From a checkpoint of a small audio captioner: decoder width 320.
Rows from block 10 of the audio encoder, named by matrix and row number. Each number is 128 + 24 x the weight over its row's rms, rounded and kept within 0 to 255. All counts start at 0. Numbers have three digits each. After the name is the row's rms in percent of the matrix's.
# pw1: conv module expand (GLU, value and gate stacked) (encoder.blocks.10.conv.pw1.weight, 384x192), inputs 48-95
pw1.298 108:115163061137117177134157100110118086118151127159135137147153071123114089128134140113119146133126144128072123145107193108155134133134129106127113
pw1.299 101:136095136149153090114122085143102113123130135145137129120172113096142113134102154160188176143128122121083124125108110125154106124156134136098110
pw1.300 105:094137142122154103131146117103132144096090106139104112130109147103124092138112148158124129123144153139111105140130055142117167126065116123069123
pw1.301 104:178133189153129146147134108163120112131128132142140130125131115097103131089160144145116149144116144181135112129117136139165142112136098128134171
pw1.302 106:110128135147148136158141107150153143113146105148099131128101120159122116150153147137166143077144162100130145103102100109106167128124131132128150
pw1.303 105:081110154163087153146082105184141115106173112155136110141148117161110144178117128051099120099130113119125117077141135168099141145128125116117096
pw1.304 104:136114137136096119112157158135075166098109132141122123116131092131133149141130094140083181117149092182111136176105123148136096183081134149127086
pw1.305 103:149099106183089131122154098110100108118134112136110162138124137124130141197089116111099164158113148102138118138131153141145125129081147127166130
pw1.306 100:131174134140136108133132109105104107129200130131150118114111128099162102149145122157115136094110111108100126145144127181158093122092139156091094
pw1.307 110:125153120157178090119134092104155140151136118123134108119080099152127137137164163159143135104078079134150118138101101115135149139107100134099142
pw1.308 103:103103119133140163136142138168096120119184098156084165123137126160150133106098128129110127169155125121132159129098129182108102159142086127138148
pw1.309 102:111128136153151114167123122121156106155122133170147148119097121175132189124140133102107155127107123102111067110137110154123184126094108089110123
pw1.310 107:098085090153122085131135105080081104142147097128126151142109127144053149135140136121121143117117139114140148108118095113143135114132086123130173
pw1.311 101:167087112147133138066154107117167089109104146096174056128134103109116153115133141154137113131114157134114098127146163160098121132095103119165097
pw1.312 103:153138148127138085090158101121117125159145096129147135178151162154115117154134124137122132147101143131182117138133140116097077121094133099119171
pw1.313 106:101155145146124096110124124147165122123121131131116099152131115107102126095154117120115167138138152137113186118110126098114117154133144117138097
pw1.314 104:140126090116116123117150079114098099099153108160130161116126166152122096129136124134113128172071088122140116146160189112152148092095142162104123
pw1.315 108:085123090086124137120145086105089104143134136128117109143102108125138102119170136158127130110116117135101117100140142125129125150119105107142139
pw1.316 104:105133150171146141136097143128115120106131150090093130123125123159102132167124120107107087146122138126159152122098151138123142160163108155095150
pw1.317 096:147135167129165098124182156120131144154156164121145072153146146113132127167096122106092123161126162114133077128179077131130099121105105143136126
pw1.318 106:147147169104107117092136099138109146163136108138127139143121145153098187166126107149116104139116145161099137092102126153090122173097077115071138
pw1.319 109:102135105087162104086123139181151100099145093130114133119121096151138138124135139171139129065138121122138158106111121127129120100135136096129153
pw1.320 102:124112154093147082091150066119154143125169063157133106127156131120173130116128135148098108128107087139139127179090135165098151090123122147136163
pw1.321 103:153123140170136102090100100112090104078092155155147103143135126134114144082087121151106163135149115142148137103120119116148134133134150115131155
pw1.322 110:111123103149113156126132141087147157091121148109149116117149142094120129131115087092144108159145152142125086110111140122115142107134092102110090
pw1.323 108:066122084100145115166147112124129121102116108140130149090139153116135127142087122099130129153124112117109160173130117127103138135122118144126152
pw1.324 101:150164121096123119134128139102139107111127154142135133108119169140128124118138152143076102117146097116151157122108121137114108112101114119145143
pw1.325 105:144118117163151145128132132166122113096175100162167128148102142146134118144137101145121135180100138128130126123162148088155131086103111083123105
pw1.326 106:125111137123106136155124149118119093149139152126204152162163157105131138106095111133122150149116121136100120125132134139118150113139137111142107
pw1.327 105:155102143118142108133172118105062147095148134180123142150111149129135104145161166101116141128100148114128122136121151090131183138116115130109111
pw1.328 102:111116107108140130122156149127134114098124167142148156138105091126147104066120091092127146182110143140071103153150097141151130135129135095156150
pw1.329 103:147122093122120123132128134147098114107125145103096125138168152106130105108131122104148155095156114152134171151123107134101080132130123181131130
pw1.330 102:137111102142115133138142095105155095138110120113101120134140150136124087146125147168114146178100148073100106119132110155134138130143161091126102
pw1.331 094:087154145088119135111108118084113105111110103152121137133131113124105097147140112146162145137125099113147141110109140130159095120107087093120089
pw1.332 100:128118117127143126147149085139078122096090126090177157137102130130126101136142118159068125113136152112161113127104115134092152118127124134105113
pw1.333 099:053147133147163125121082155152123125124111120122090105126085111133140158136151109135135142127165100134155144084115134099160168135128139146124158
pw1.334 113:166143091123124107098148110109152103124107079117140137117104054137112076146115103124172120109109140121107131140105129114092149138191153139120161
pw1.335 104:123147178091125066139150102118132135144152144112154114156138087133163127129126125150122121125118112120144155106114076134145144114121118113105099
pw1.336 112:150140118146150085149100132123116133115151094140142076111159134142135127081164126095147126134118148126109100133125142124148150142103114121083157
pw1.337 108:109158107104115107115111123095092145156183141133138091134161110113165148071127095089076130135128133188139099125137137130137099136159132111124079
pw1.338 100:109097142092076105130140131130119131120107149134150121146109149171151145134153168115133177123140158161110093118123112121124137114125129113119122
pw1.339 103:126117126105109111101140169156120110085120127142110138120145104151111140102134105155113119141115112127132172119143113145130114119139132127166128
pw1.340 101:108098147143125113141114124114073113113115100106146125149105121155135116124150102127158151136092184133132105125085101120114122107126115106136108
pw1.341 111:090153165121091118141133133167138110109115105120172098089093146103098109132154125087095154130119162108118115077108136109155159114123124172125122
pw1.342 103:092145107093138142120153131154140122139146147106124123153145117153120101104123115135142099127142124156131095124147094134126149114116150128072155
pw1.343 101:119142139125128133141123155143107147140095130145128116098126124117135165144117120136093116097159110135115135114111130108153134114114161140096103
pw1.344 104:131101146145075098133141113112114183103140136125118113115104133104115132121134148155111092137095183112132088146133167114142129140097144130097142
pw1.345 107:151137101168125104111122127113128131140128179102135127065085121119124137107125144130144088144142139146160149122168125137141111097096091114137131
pw1.346 099:108155130141137146178143126132116111118178139129176130123129126159139091099110104123119167130120143127080146091145117106128123089124145098117118
pw1.347 101:174123087138150138133100119133092147105101130122085161130150152144143098162075119165174121139156112122120174110093096110149120094118156166135130
pw1.348 097:075124134115077110120113174090101134120122110144106124128112135140122123115144110164152118171105081100109124145159121122126153094134048132140179
pw1.349 103:095122138102158123158072134147201153127102109110120114133135120142135156107160166112147113136126152125126158134150132187106165089154110103118142
pw1.350 107:150121098138138156126128130157099133113095126132113125135111086155125126119117116151115137159130149096104146171167098131114164111132086114144157
pw1.351 104:129114110110113138145120114117153078130093136145110136099141104089108093134127139094101148117167110130116141135076123133155092128162162151121127
pw1.352 101:106106120133153150143156156132101099120143161149146138162146140118171147153153117133109152140086142135156133113105150116176143099154141125139121